From a checkpoint of a small model that predicts concentration at each pixel.
Data: trained on reaction-diffusion patterns (Gray-Scott), 95000 training examples, 31.5 epochs.
Rows from block 3 of the decoder, named by matrix and row number. Rows with one number belong to one channel. Each number is 50 + 10 x the weight over its row's rms, rounded and kept within 0 to 99. All counts start at 0.
# convs0: first 3x3 conv (decoder.decb.0.0.convs.0.weight, 192x192x3x3), inputs 154-167, a 3x3 kernel for each
# convs1: second 3x3 conv (decoder.decb.0.0.convs.1.weight, 192x192x3x3, transposed), outputs 154-167, a 3x3 kernel for each
convs0.68:50 51 48 54 55 50 50 44 48 50 50 51 49 50 50 52 50 51 51 48 50 49 45 50 50 49 51 63 61 59 64 58 62 58 57 53 50 48 49 50 49 50 50 59 49 50 40 50 50 08 50 50 50 51 61 66 58 59 64 60 56 60 59 58 62 50 50 50 50 50 53 50 58 67 57 57 63 59 52 57 50 62 65 61 61 62 59 59 60 58 49 49 50 47 48 49 49 50 50 50 50 50 51 51 50 51 51 50 51 66 48 51 87 46 50 57 47 53 57 51 48 50 59 47 55 73
convs1.68:47 50 50 49 51 50 36 50 48 47 40 50 46 47 67 37 50 99 52 50 51 51 50 50 49 50 43 44 49 50 48 51 54 44 50 51 50 51 50 50 50 51 50 44 53 80 75 95 98 67 72 92 72 53 50 50 50 53 53 52 55 54 53 50 47 50 49 44 50 51 44 56 43 49 51 51 55 55 51 54 57 50 47 50 50 50 50 50 52 55 50 50 50 50 50 50 50 50 50 48 48 48 49 49 50 49 49 49 53 51 50 50 50 45 50 50 50 40 32 51 50 50 50 50 50 42
convs0.69:50 50 50 43 52 56 50 49 57 43 50 49 50 27 55 59 50 47 53 63 52 33 45 52 50 52 50 54 51 52 56 51 52 59 58 59 50 50 50 50 49 48 50 47 50 61 50 50 52 50 50 49 28 38 57 50 55 54 50 51 63 58 57 50 50 50 50 51 50 50 50 50 50 50 50 50 50 50 52 51 51 55 50 51 54 50 50 60 56 54 50 50 50 50 50 50 50 50 50 50 49 50 46 25 48 49 49 53 50 57 53 50 36 61 50 48 72 56 50 54 52 50 50 57 42 49
convs1.69:48 50 50 50 50 50 51 50 50 50 50 45 51 50 42 50 48 50 50 50 49 50 49 48 50 50 50 49 49 51 50 49 51 50 49 51 48 55 49 46 50 50 50 50 50 62 56 61 57 50 50 50 50 50 50 50 50 50 50 50 50 50 50 47 50 50 48 49 50 49 50 50 48 49 50 50 48 48 51 50 50 50 49 48 50 50 50 51 50 50 50 50 50 50 50 50 50 50 50 50 50 51 53 50 51 50 50 50 50 50 50 49 50 49 54 50 50 56 52 50 50 50 49 44 49 50
convs0.70:48 50 51 50 43 51 50 50 50 50 50 50 52 48 57 50 50 49 50 50 49 41 50 51 55 51 50 50 50 50 50 50 51 52 52 50 53 53 51 51 99 61 62 99 64 59 50 50 50 51 50 51 51 50 50 50 51 50 50 51 52 53 51 50 67 50 50 50 50 50 50 51 50 50 51 57 54 51 50 50 50 50 50 51 50 51 51 52 52 50 47 50 50 50 50 50 50 50 50 50 50 57 50 50 50 44 50 50 51 97 48 51 92 64 50 99 53 58 90 44 49 99 49 49 50 50
convs1.70:50 50 50 50 51 50 50 50 52 50 50 50 50 50 50 50 50 51 56 50 50 42 51 51 38 50 50 50 50 50 50 50 50 50 50 50 50 50 49 50 10 50 49 49 50 50 50 50 50 57 50 50 50 50 50 50 50 50 48 49 50 49 50 50 52 51 53 53 51 52 51 50 53 50 53 52 50 52 52 51 51 55 50 50 50 50 49 50 50 50 51 50 50 50 50 49 50 50 50 49 50 50 50 50 50 50 50 51 50 50 50 44 50 50 50 51 55 49 24 49 39 14 50 50 03 50
convs0.71:51 50 50 50 25 52 51 51 50 52 50 50 50 29 50 50 52 50 49 51 58 49 25 48 55 50 50 50 52 52 50 50 51 52 53 52 50 50 50 50 58 50 83 99 69 50 50 50 50 50 48 51 50 50 59 61 53 64 58 58 63 69 65 58 56 51 52 50 52 50 50 51 50 51 51 57 50 51 51 53 52 65 70 62 60 71 59 69 73 66 59 51 50 55 50 52 55 50 51 54 56 58 50 51 52 51 52 56 64 51 50 78 55 50 58 56 54 53 50 54 53 54 40 51 50 53
convs1.71:50 50 47 50 68 50 49 50 50 49 50 49 50 50 49 50 50 50 55 50 49 50 50 49 50 50 50 50 50 50 50 50 50 50 50 50 48 50 50 51 50 49 51 50 51 50 50 50 49 50 50 50 50 51 51 51 50 50 51 50 50 50 50 50 50 50 50 51 50 50 54 50 50 50 49 50 50 49 50 47 50 52 50 50 50 50 50 51 51 51 50 50 50 51 48 50 50 50 50 50 51 50 50 52 52 50 51 52 50 50 48 50 50 49 49 50 50 50 50 51 50 50 51 51 50 56
convs0.72:50 50 50 51 50 50 50 37 50 50 50 52 53 83 43 47 58 50 50 60 51 51 50 58 50 50 61 52 50 51 50 50 50 61 54 52 50 50 52 49 48 52 66 51 52 50 51 50 50 50 50 50 77 50 75 55 53 72 54 50 81 69 64 50 50 50 50 50 50 51 51 50 50 56 50 50 50 55 56 54 55 67 57 54 66 53 51 73 65 63 47 50 50 43 50 43 43 50 50 50 50 51 50 50 52 50 50 51 55 55 44 79 06 10 86 51 50 50 48 53 47 00 53 50 44 50
convs1.72:50 48 50 50 50 50 50 50 50 50 50 50 50 50 50 50 53 52 52 34 50 55 50 56 51 40 28 50 51 50 50 55 50 50 51 51 50 52 50 50 71 52 50 50 50 58 50 57 50 50 50 50 50 50 50 50 50 50 50 50 50 50 50 50 55 50 50 50 50 50 50 50 51 49 53 50 50 54 54 55 54 52 50 51 51 50 51 50 50 50 50 50 50 50 50 50 50 50 50 50 51 50 50 50 50 50 50 51 50 49 50 50 50 50 50 50 50 50 50 50 55 93 53 49 50 50
convs0.73:62 52 54 48 50 50 50 51 50 52 50 51 50 50 50 50 50 50 50 50 50 51 50 50 50 50 49 66 56 61 69 58 62 65 60 60 59 50 68 57 51 53 46 48 56 50 42 49 50 29 50 49 47 48 69 70 71 74 73 75 67 65 65 54 49 58 51 48 55 52 49 51 50 50 50 54 60 56 54 50 50 73 71 74 72 69 74 70 65 73 46 49 49 45 48 43 44 45 45 49 48 47 49 50 49 50 49 50 62 99 69 75 99 55 68 87 66 50 52 49 58 99 62 52 83 56
convs1.73:42 49 48 43 50 50 40 49 50 53 53 37 52 52 44 53 52 50 50 50 49 50 50 50 50 50 50 52 53 50 55 55 50 51 54 50 53 50 53 35 57 50 50 62 50 57 64 53 60 50 50 50 50 50 52 51 50 59 56 52 52 50 51 50 53 50 50 50 50 50 50 55 49 50 50 46 48 47 47 50 49 50 50 50 50 50 49 53 50 50 50 59 49 52 54 50 50 52 50 53 33 54 52 42 53 55 37 55 50 66 36 50 62 35 50 50 32 29 50 50 45 50 61 51 59 59
convs0.74:47 37 49 45 43 50 50 50 62 47 50 51 50 50 46 49 50 74 50 50 50 50 53 52 50 48 65 51 50 50 50 50 50 50 50 50 50 48 50 50 51 50 39 22 21 51 50 45 51 48 23 50 50 50 74 60 55 50 50 50 53 50 50 50 50 51 51 49 53 49 50 50 50 60 55 50 49 50 50 50 50 65 51 53 50 50 50 60 51 50 46 49 48 50 49 50 48 50 49 59 51 50 50 45 50 50 60 55 66 09 61 56 17 72 50 34 49 51 49 50 45 36 57 54 50 50
convs1.74:50 50 50 50 51 50 50 51 50 49 51 50 50 50 50 50 50 51 53 50 49 50 50 49 49 50 50 50 50 50 49 50 50 50 50 50 48 42 50 50 50 50 50 50 51 51 50 50 51 14 50 50 23 50 50 50 50 50 50 50 50 50 50 50 50 50 50 45 49 50 50 49 50 50 49 50 50 49 50 51 50 51 50 50 50 50 50 50 50 50 50 50 50 51 50 50 50 51 50 50 50 50 50 50 50 50 50 50 57 50 51 52 51 51 50 58 50 50 46 50 42 00 50 50 49 50
convs0.75:50 50 49 50 50 50 49 49 50 50 50 50 38 50 50 50 50 46 50 50 50 50 23 50 50 50 50 42 39 47 34 37 48 49 45 49 46 50 49 40 36 46 47 44 50 50 50 49 50 00 50 50 49 50 50 37 50 48 38 50 50 50 50 50 50 36 35 50 30 50 50 50 49 45 44 50 36 50 50 50 50 41 35 49 44 29 50 49 50 50 50 49 50 49 50 48 49 50 50 49 33 49 30 00 48 50 48 50 51 50 50 50 49 50 50 45 50 50 50 50 50 50 51 50 50 50
convs1.75:50 50 50 50 50 50 50 50 50 48 50 49 50 46 50 50 50 50 50 50 50 50 99 50 35 49 50 50 50 50 50 50 50 50 50 50 50 49 48 50 50 50 50 49 50 50 50 50 50 50 50 50 50 50 50 50 50 50 49 49 50 49 48 50 50 50 50 50 50 50 50 50 49 50 50 49 50 50 50 50 50 50 50 50 50 50 50 50 50 50 50 50 50 50 50 50 50 56 50 50 50 54 50 50 52 50 50 50 50 50 50 50 50 50 50 50 50 50 50 51 50 50 52 50 50 52
convs0.76:50 43 51 50 50 50 48 47 50 50 49 46 14 57 48 67 48 49 50 50 50 46 47 50 50 50 50 50 50 50 50 50 50 50 50 50 50 50 50 53 51 52 99 99 51 55 58 54 52 68 56 51 51 50 50 50 50 50 50 50 50 50 50 49 50 42 49 49 50 50 50 50 49 49 50 49 49 50 49 50 49 50 50 50 50 50 50 50 50 50 49 48 50 50 50 50 49 49 51 56 53 51 50 54 53 50 50 51 62 48 48 52 27 46 54 32 45 50 78 49 50 50 50 49 57 49
convs1.76:50 50 49 50 50 50 50 50 50 49 50 50 50 49 50 50 50 51 51 50 50 42 51 50 39 50 50 51 50 50 50 50 50 50 50 50 50 50 50 50 22 50 49 49 48 50 50 50 50 50 51 51 50 50 50 50 50 50 50 50 50 50 50 50 50 50 51 51 50 50 53 50 52 51 52 50 46 51 52 58 52 52 52 50 51 50 50 50 50 50 50 50 50 49 50 49 50 50 50 50 50 50 50 50 50 50 50 50 48 50 50 50 50 50 50 53 51 50 50 28 50 49 52 49 39 49
convs0.77:49 46 49 47 50 50 50 49 49 46 40 51 37 35 34 33 36 43 49 53 50 52 51 50 50 50 50 72 63 59 57 59 59 63 65 64 52 53 62 58 51 54 50 49 66 50 50 50 50 50 50 50 50 50 70 82 77 70 69 76 76 84 79 55 56 54 60 64 51 63 54 66 52 53 56 54 52 58 50 53 55 74 77 81 72 68 77 76 77 76 50 51 50 50 50 52 50 52 57 50 50 50 43 48 50 47 46 50 50 54 50 51 77 50 61 54 50 50 47 50 52 40 51 52 50 52
convs1.77:50 50 50 50 50 50 50 51 51 99 70 59 99 67 64 66 69 54 50 53 51 50 53 51 50 50 52 50 50 50 50 50 50 50 50 50 50 48 49 52 50 50 51 51 50 64 65 50 93 87 50 71 64 50 50 51 51 50 50 50 50 50 50 50 44 48 51 49 51 50 50 50 50 46 50 50 50 50 50 50 53 43 42 44 45 42 43 47 49 48 36 16 45 42 17 26 49 27 48 58 70 86 56 72 99 59 56 90 50 50 50 50 41 50 51 45 52 59 49 49 65 49 46 50 50 51
convs0.78:49 50 50 51 50 50 50 50 50 50 50 56 50 50 66 50 51 51 50 50 51 50 50 50 50 52 51 50 50 50 50 50 50 50 50 50 50 50 50 50 50 50 50 50 50 50 50 50 50 50 50 50 50 50 50 50 50 50 50 50 50 50 50 50 50 50 50 55 50 50 50 50 50 50 50 50 50 50 50 50 50 50 50 50 50 50 50 50 50 50 50 46 50 46 68 49 50 48 49 50 50 50 50 19 45 50 48 50 50 50 54 50 50 50 50 50 52 50 52 50 50 50 50 50 55 50
convs1.78:50 50 50 50 50 50 51 50 51 50 48 50 14 41 49 45 50 50 50 50 50 50 50 50 50 47 50 50 50 50 50 50 50 50 50 50 51 59 50 50 54 49 50 50 50 51 57 57 61 50 70 71 70 89 50 49 50 50 49 50 50 49 50 51 51 50 51 53 50 50 50 50 50 50 50 49 51 51 50 50 50 50 50 50 50 50 50 50 50 50 50 50 50 50 49 50 50 50 50 48 49 49 49 50 50 48 50 50 47 46 49 50 06 49 50 49 50 51 59 55 50 71 33 54 50 50
convs0.79:50 34 43 50 57 48 50 49 49 20 50 50 51 51 51 50 50 37 49 52 50 50 50 40 44 50 50 50 50 50 50 50 50 50 50 50 50 50 49 46 40 48 50 50 49 45 49 50 42 00 50 38 30 50 50 50 50 50 50 50 50 50 50 50 50 49 50 49 50 50 50 49 50 50 50 50 49 49 50 50 50 50 50 50 50 50 50 50 50 50 46 45 46 47 48 49 47 46 49 50 51 52 49 49 51 50 58 65 53 50 51 59 50 57 52 49 56 54 50 50 51 50 52 57 50 50
convs1.79:49 49 48 50 48 50 50 51 50 50 50 50 58 50 50 50 50 50 50 49 44 51 48 46 50 50 49 50 50 50 50 50 50 50 50 50 49 54 50 49 48 47 48 50 50 51 50 50 48 00 00 50 13 49 50 50 50 50 50 49 50 50 50 46 50 50 42 50 50 45 44 48 50 50 50 50 48 50 51 50 51 50 50 47 50 50 50 50 50 49 50 50 50 50 50 50 50 50 50 50 50 50 50 50 50 50 50 50 51 51 50 50 50 50 50 51 50 49 50 50 50 83 46 44 50 50
convs0.80:50 50 50 50 48 49 43 50 50 49 50 52 49 50 50 51 50 34 50 50 50 49 50 49 49 50 48 50 50 50 50 50 50 50 50 50 50 50 50 51 50 50 49 49 49 51 51 50 50 51 54 50 50 55 50 50 50 50 50 50 50 50 50 49 50 49 50 68 49 50 50 50 50 50 50 50 50 50 50 50 50 50 50 50 50 50 50 50 50 50 50 56 50 63 51 50 50 50 50 50 50 50 89 99 76 81 99 57 50 43 52 50 49 49 50 44 50 30 44 48 50 49 44 46 50 43
convs1.80:47 50 53 50 50 50 50 50 50 66 54 53 54 51 53 50 46 50 50 37 50 49 98 50 00 49 51 54 51 52 50 52 53 51 51 52 52 53 60 50 50 50 50 51 55 49 49 50 49 50 56 50 48 50 51 53 50 53 50 49 51 50 50 50 50 50 52 27 49 50 50 37 59 50 50 52 49 50 50 50 51 50 50 49 50 50 49 50 48 48 51 50 50 62 50 57 51 51 50 13 01 05 39 23 25 50 51 50 36 51 50 50 51 52 50 50 50 47 42 50 48 13 56 50 50 57
convs0.81:51 51 55 65 51 50 61 50 50 54 52 50 51 50 53 51 52 54 74 52 58 53 50 51 53 51 52 50 50 50 50 50 50 50 50 50 49 49 51 51 50 50 50 50 50 50 51 53 53 98 88 51 54 59 50 50 50 51 50 50 51 50 50 51 51 50 50 05 51 50 50 50 51 50 50 52 50 49 51 50 50 50 50 50 50 50 50 50 50 50 56 51 50 51 54 50 55 50 53 50 50 51 50 50 50 50 50 55 67 48 50 67 44 50 56 49 51 50 50 50 53 34 40 52 50 50
convs1.81:50 50 50 50 50 50 50 50 50 50 49 49 50 50 50 50 50 50 50 50 50 50 50 50 50 50 50 50 50 53 50 50 51 50 50 51 50 50 50 50 50 50 51 50 50 50 50 50 50 49 50 50 50 50 50 50 50 50 50 50 50 50 50 50 50 50 50 59 50 50 50 49 50 50 50 50 50 50 50 50 50 50 50 50 50 50 50 50 50 50 50 50 50 50 50 50 50 50 50 50 50 50 53 56 53 50 51 51 50 50 50 49 11 47 50 50 50 52 51 65 56 59 54 52 48 51
convs0.82:50 51 54 50 56 49 52 50 50 50 50 50 50 40 50 61 50 22 50 50 50 50 50 51 50 51 50 50 50 50 50 50 50 50 50 50 53 50 53 50 48 49 50 50 57 53 56 60 43 00 50 50 50 50 50 50 50 50 50 50 50 50 50 50 50 50 50 50 50 50 50 50 50 49 50 50 50 50 52 50 57 50 50 50 50 50 50 50 50 50 45 50 47 38 42 34 42 29 39 65 52 53 50 48 50 50 50 56 50 12 49 50 00 48 50 23 48 54 52 52 49 00 50 50 50 50
convs1.82:43 50 50 50 50 50 50 49 49 58 43 50 50 49 52 50 48 51 50 50 50 50 50 50 51 41 50 50 50 50 50 50 50 50 50 50 49 47 50 48 42 49 49 49 50 49 34 50 50 23 50 49 47 50 52 51 50 52 52 50 50 50 51 50 49 50 50 50 50 49 50 50 50 50 50 49 49 49 50 50 50 50 50 50 50 50 50 50 50 50 50 54 50 50 50 50 50 50 50 50 50 50 49 50 50 50 56 50 49 50 53 48 50 51 50 46 50 50 49 50 50 88 43 49 49 50
convs0.83:50 50 50 50 50 52 50 50 57 48 49 50 50 50 49 50 53 49 50 54 52 54 50 50 51 50 52 50 50 50 50 50 50 50 50 50 53 50 51 51 54 50 50 34 50 50 39 50 50 43 50 50 49 43 51 50 50 50 50 50 50 50 50 50 48 50 52 31 52 50 50 50 53 50 51 52 50 51 50 50 54 50 50 50 50 50 50 50 50 50 36 33 50 36 22 40 50 49 50 58 50 50 50 47 48 51 50 50 50 45 51 50 00 81 50 41 50 54 50 50 52 49 47 50 49 48
convs1.83:50 50 50 33 85 49 50 50 49 50 14 43 50 49 38 50 50 51 50 48 50 50 81 50 50 50 50 50 50 50 50 50 50 50 50 50 48 47 50 47 45 50 48 48 50 50 50 50 43 33 43 47 34 50 50 50 50 50 50 50 50 50 50 47 47 50 49 44 50 49 47 50 49 50 50 50 50 50 50 50 50 50 50 50 49 50 50 50 50 50 50 50 50 50 50 50 50 50 50 50 50 50 50 48 50 50 50 52 55 50 51 50 55 51 50 50 50 50 50 50 50 50 50 50 50 52
convs0.84:52 52 51 51 51 50 50 50 50 50 49 50 50 50 50 50 50 50 50 50 50 50 50 50 50 50 50 50 50 50 50 50 50 50 50 50 50 50 50 50 50 50 50 50 50 50 50 50 50 50 50 50 50 50 50 50 50 50 50 50 50 50 50 50 50 51 50 50 50 50 50 50 50 50 50 50 50 50 50 50 50 50 50 50 50 50 50 50 50 50 69 80 65 88 99 82 78 86 71 61 56 55 60 55 53 58 56 54 52 53 52 51 52 52 52 51 52 52 52 51 53 53 51 54 53 51
convs1.84:50 50 50 50 50 50 50 50 50 50 50 50 50 50 50 50 50 50 52 52 54 52 52 53 53 52 53 50 50 50 50 50 50 50 50 50 50 50 50 50 50 50 50 50 50 44 45 46 46 46 47 47 48 48 50 50 50 50 50 50 50 50 50 50 50 50 50 50 50 50 50 50 50 50 50 50 50 50 50 50 50 52 51 51 52 52 51 52 51 50 41 41 42 42 44 44 44 45 46 50 50 50 50 50 50 50 50 50 50 50 50 51 51 50 51 51 50 44 46 49 48 48 49 47 49 49
convs0.85:50 50 50 50 50 50 53 51 50 50 50 50 50 50 50 50 61 50 50 50 51 54 36 49 49 50 52 64 60 64 69 61 64 61 58 59 58 61 61 53 50 50 60 37 50 50 51 50 50 50 43 50 50 43 67 61 71 70 61 68 58 56 59 56 55 54 58 55 59 56 54 53 59 62 67 58 61 64 54 52 62 70 69 67 71 63 68 66 62 62 50 50 50 49 50 46 49 50 50 50 51 52 50 49 50 56 50 51 50 02 50 50 31 90 50 39 61 50 50 49 52 49 99 51 49 89
convs1.85:50 50 50 50 50 48 53 53 50 40 49 42 48 50 50 50 50 50 50 50 50 49 50 50 55 50 50 49 50 50 49 49 48 50 48 46 52 50 50 47 46 52 50 49 51 53 45 50 50 08 50 50 43 50 49 49 50 50 50 50 50 50 50 50 50 50 48 42 47 49 49 50 48 52 48 40 50 49 50 50 46 50 50 50 50 49 49 50 50 49 50 50 50 50 50 50 50 50 50 50 50 51 50 50 51 50 50 50 70 33 54 62 00 50 67 46 59 46 82 42 23 56 50 50 50 50
convs0.86:46 48 45 44 46 50 38 44 36 50 41 38 26 63 50 50 43 50 50 51 48 50 50 46 50 50 50 50 50 50 50 50 50 50 50 50 50 49 50 49 40 48 50 55 49 50 50 50 53 50 46 50 40 31 50 50 50 50 50 50 50 50 50 50 50 50 50 50 50 50 50 50 50 50 50 50 50 50 50 50 50 50 50 50 50 50 50 50 50 50 48 49 48 49 49 48 49 49 50 52 56 50 50 42 45 53 51 56 50 50 51 55 29 50 50 21 58 50 53 51 50 45 50 50 49 50
convs1.86:50 50 50 48 51 50 50 50 50 50 50 50 50 50 50 50 50 60 50 47 49 48 51 50 46 50 50 50 50 50 50 50 50 49 50 50 54 53 51 50 47 52 52 52 53 51 50 50 25 00 50 50 49 50 51 50 50 50 50 50 52 50 50 50 50 50 50 49 50 48 49 49 55 51 50 50 50 50 51 50 50 51 50 48 50 50 50 50 47 49 50 50 50 50 50 50 50 50 50 50 50 50 50 52 50 50 50 51 50 50 50 50 51 50 50 50 50 50 49 50 38 50 50 77 49 50
convs0.87:50 47 51 50 39 50 51 50 50 49 56 50 44 55 47 50 51 54 53 49 50 36 20 58 53 66 50 59 51 51 54 50 50 52 50 51 51 50 50 50 44 64 50 50 50 51 50 50 52 44 53 50 50 49 67 67 63 62 66 67 70 64 64 52 50 51 50 51 50 57 51 54 51 50 57 55 52 50 50 50 53 68 62 62 67 65 61 67 58 69 48 50 49 50 50 50 50 50 50 54 62 52 50 48 50 50 50 50 51 50 50 58 48 50 50 49 48 50 53 49 33 26 30 58 32 44
convs1.87:50 50 50 50 50 55 50 50 50 42 48 50 50 50 50 50 50 50 57 43 41 50 48 48 46 50 48 47 50 50 50 50 51 49 50 50 49 46 50 50 51 50 50 50 50 50 50 50 49 05 40 50 38 50 51 50 50 50 50 50 50 50 50 50 50 50 50 50 47 50 50 50 49 49 50 50 50 44 50 50 50 51 50 50 51 50 49 52 50 50 50 50 49 50 50 50 50 50 50 50 49 50 50 50 50 50 50 50 50 57 62 50 50 52 50 50 51 53 55 99 50 39 49 26 73 57
convs0.88:49 50 48 50 50 50 50 50 49 50 50 50 49 53 51 50 50 50 50 50 49 49 00 49 50 50 50 50 50 50 50 50 50 50 50 50 50 50 50 50 05 50 50 40 50 51 50 50 50 00 50 50 50 50 50 50 50 50 50 50 50 50 50 50 50 50 50 50 50 50 50 50 50 50 50 50 36 50 50 50 50 50 50 50 50 50 50 50 50 50 50 49 50 50 50 50 48 50 50 51 50 49 50 42 50 50 50 52 51 50 50 50 93 50 50 50 50 50 46 50 50 50 50 50 50 50
convs1.88:50 50 50 50 77 50 50 50 50 46 50 50 50 29 50 50 50 50 50 50 50 50 99 50 28 36 50 50 50 50 50 50 50 50 50 50 50 48 46 50 49 50 49 49 50 50 50 50 30 35 50 50 50 50 50 50 50 50 49 48 50 49 46 50 50 50 50 50 50 50 50 50 49 50 50 49 55 50 50 50 50 50 50 50 50 50 49 50 50 50 50 50 50 50 50 50 50 50 50 50 50 52 50 51 52 50 50 53 50 48 50 50 49 50 48 49 50 50 50 50 49 50 51 50 51 51
convs0.89:49 56 50 50 50 49 50 50 45 49 49 49 50 53 52 50 49 50 50 50 50 50 50 49 49 50 50 50 50 50 50 50 50 50 50 50 50 46 50 50 50 49 50 50 50 50 50 50 50 02 47 49 06 48 50 50 50 50 50 50 50 50 50 50 50 50 50 50 50 49 50 50 50 50 50 50 34 50 50 49 50 50 50 50 50 50 50 50 50 50 50 50 50 50 50 50 48 50 49 49 50 52 49 43 50 48 44 51 51 48 51 52 83 50 52 56 52 53 50 50 58 64 50 59 50 50
convs1.89:50 55 50 50 50 29 50 50 50 49 50 50 48 49 50 50 50 50 50 54 50 50 50 45 48 50 50 50 50 50 50 50 50 50 50 50 50 50 50 50 49 50 50 50 50 50 50 50 49 28 50 50 50 53 49 49 50 48 49 49 48 49 49 50 50 50 50 52 68 50 50 50 49 50 50 50 68 50 50 50 50 50 50 49 50 50 50 50 50 50 50 50 50 50 69 50 50 50 50 50 50 51 50 60 59 50 50 60 50 50 50 50 50 50 50 49 50 48 40 50 36 34 50 50 55 51
convs0.90:51 49 49 50 47 47 48 47 50 38 54 50 34 52 53 50 43 38 48 50 50 48 50 01 49 50 48 49 50 50 49 50 50 50 50 50 51 51 53 51 52 72 53 50 49 50 47 50 50 50 50 46 42 50 49 50 50 48 50 50 50 50 50 50 50 51 50 50 50 50 50 49 46 50 50 50 50 50 50 50 50 49 50 50 49 50 50 50 50 50 51 49 52 49 50 50 51 49 50 50 45 49 49 52 99 48 50 97 53 13 52 49 21 93 53 32 89 49 45 43 50 48 35 50 50 50
convs1.90:50 50 50 50 52 50 50 50 52 50 52 50 51 56 52 50 50 54 50 50 48 99 50 50 50 50 50 50 51 51 50 50 51 50 50 50 50 50 54 53 50 60 50 50 48 52 61 51 51 76 48 49 54 50 54 51 50 52 50 50 53 50 58 53 50 50 50 50 50 50 48 48 52 50 56 51 43 50 50 50 53 52 50 50 50 50 49 51 50 49 50 50 50 52 50 50 50 50 50 24 26 51 48 46 55 50 50 50 39 45 50 46 43 48 49 38 47 49 68 56 50 12 50 50 50 51
convs0.91:49 50 50 49 50 49 44 49 49 48 49 49 49 50 50 47 48 48 50 50 50 50 50 50 50 49 50 50 50 50 50 50 50 50 50 50 53 49 56 49 48 50 50 50 60 46 50 46 50 71 50 36 49 39 50 50 50 50 50 50 50 50 50 56 50 50 50 50 50 50 50 51 50 50 53 50 50 50 55 50 53 50 50 50 50 50 50 50 50 50 42 34 43 34 45 35 46 38 46 50 50 47 93 99 59 72 99 49 50 80 50 50 65 50 54 69 50 50 50 49 50 50 50 50 50 50
convs1.91:57 50 50 52 50 51 50 50 50 50 50 47 50 50 50 38 39 50 51 50 50 50 50 50 50 50 50 50 50 50 50 50 50 50 50 50 50 50 50 51 50 50 50 50 50 99 97 80 96 99 87 77 74 79 50 50 50 50 50 50 50 50 50 50 51 50 51 51 50 50 51 50 51 51 52 51 51 50 54 51 51 50 50 50 50 50 50 50 50 50 50 50 50 50 50 50 50 50 50 21 00 00 40 00 00 50 48 41 50 48 50 51 51 50 51 51 50 50 48 49 50 50 50 54 54 47
convs0.92:50 50 50 50 50 51 59 51 68 50 54 55 51 52 51 52 51 52 51 51 51 51 51 52 50 50 54 61 67 71 64 68 71 64 70 69 50 50 50 50 50 50 50 50 51 50 50 50 44 10 50 51 50 52 64 70 66 66 75 65 67 72 67 51 60 52 51 60 53 56 56 52 51 50 54 50 51 54 54 56 60 66 71 67 68 73 69 69 75 71 50 50 50 50 50 50 50 50 50 49 50 50 49 50 49 49 49 48 50 50 49 50 46 50 53 39 50 48 50 50 48 52 52 34 46 50
convs1.92:34 50 50 50 50 50 50 50 50 58 50 50 67 64 59 50 64 50 50 50 50 50 57 50 50 50 50 50 50 50 50 50 50 50 50 50 51 51 50 51 50 50 52 51 51 50 45 50 50 48 51 51 51 53 52 50 51 54 51 50 53 51 50 50 50 50 50 50 50 50 50 50 50 52 50 50 51 51 50 50 50 51 53 54 51 51 53 52 51 50 50 50 50 50 50 50 50 50 50 50 50 52 50 50 50 50 50 50 50 50 54 50 50 50 50 50 53 50 67 50 50 58 50 50 50 43
convs0.93:49 50 50 50 47 50 51 50 50 50 47 03 00 56 50 28 00 49 50 50 49 50 07 50 50 50 50 50 50 50 50 50 50 50 50 50 51 50 51 50 46 50 51 50 50 55 50 49 54 00 39 50 50 50 50 50 50 50 50 51 50 50 51 50 50 53 50 80 53 50 51 51 50 50 50 50 50 50 50 50 52 50 50 50 50 50 50 50 50 51 50 40 50 48 50 47 49 42 49 74 80 60 61 49 50 56 50 59 50 50 50 50 54 47 56 63 50 49 50 50 50 48 60 50 50 50
convs1.93:50 50 45 49 50 50 50 50 49 50 50 72 50 51 99 66 84 91 50 49 49 49 50 50 46 50 50 52 50 50 52 50 50 51 50 50 52 50 50 50 50 50 51 54 54 18 00 50 00 00 36 50 12 50 52 50 51 51 50 51 50 50 50 50 50 49 49 46 49 45 49 43 50 50 50 38 49 51 48 50 44 50 50 49 50 50 49 49 45 40 52 59 51 56 51 56 57 56 51 50 46 50 50 50 50 50 50 55 50 50 50 59 50 50 52 50 50 56 50 51 50 50 56 99 52 51
convs0.94:50 50 50 50 50 49 50 48 50 37 35 56 50 17 38 52 50 37 43 50 49 50 50 48 50 50 65 49 49 49 49 49 49 49 49 49 47 47 48 48 49 49 48 51 49 41 50 50 50 51 50 49 50 50 49 49 49 49 49 49 49 49 49 49 49 50 49 49 49 50 49 50 49 48 49 47 48 48 47 48 49 49 49 49 49 49 49 49 49 49 54 50 67 50 64 54 50 51 55 47 49 50 50 50 87 50 50 80 50 51 50 48 39 51 50 50 50 50 21 27 50 37 48 48 50 46
convs1.94:50 50 50 50 50 50 50 50 50 64 47 50 50 50 50 50 50 57 50 50 53 50 31 50 52 50 49 49 50 50 50 48 50 49 49 50 50 50 51 50 51 49 52 50 50 50 48 13 49 50 27 32 50 51 51 50 50 50 50 55 51 47 49 51 51 54 51 50 49 50 55 50 45 48 49 50 50 48 48 50 50 50 50 50 51 51 51 50 50 50 51 50 50 50 51 46 50 44 44 08 11 50 37 20 50 53 51 50 51 52 50 51 52 51 58 29 53 42 50 53 50 52 13 50 83 50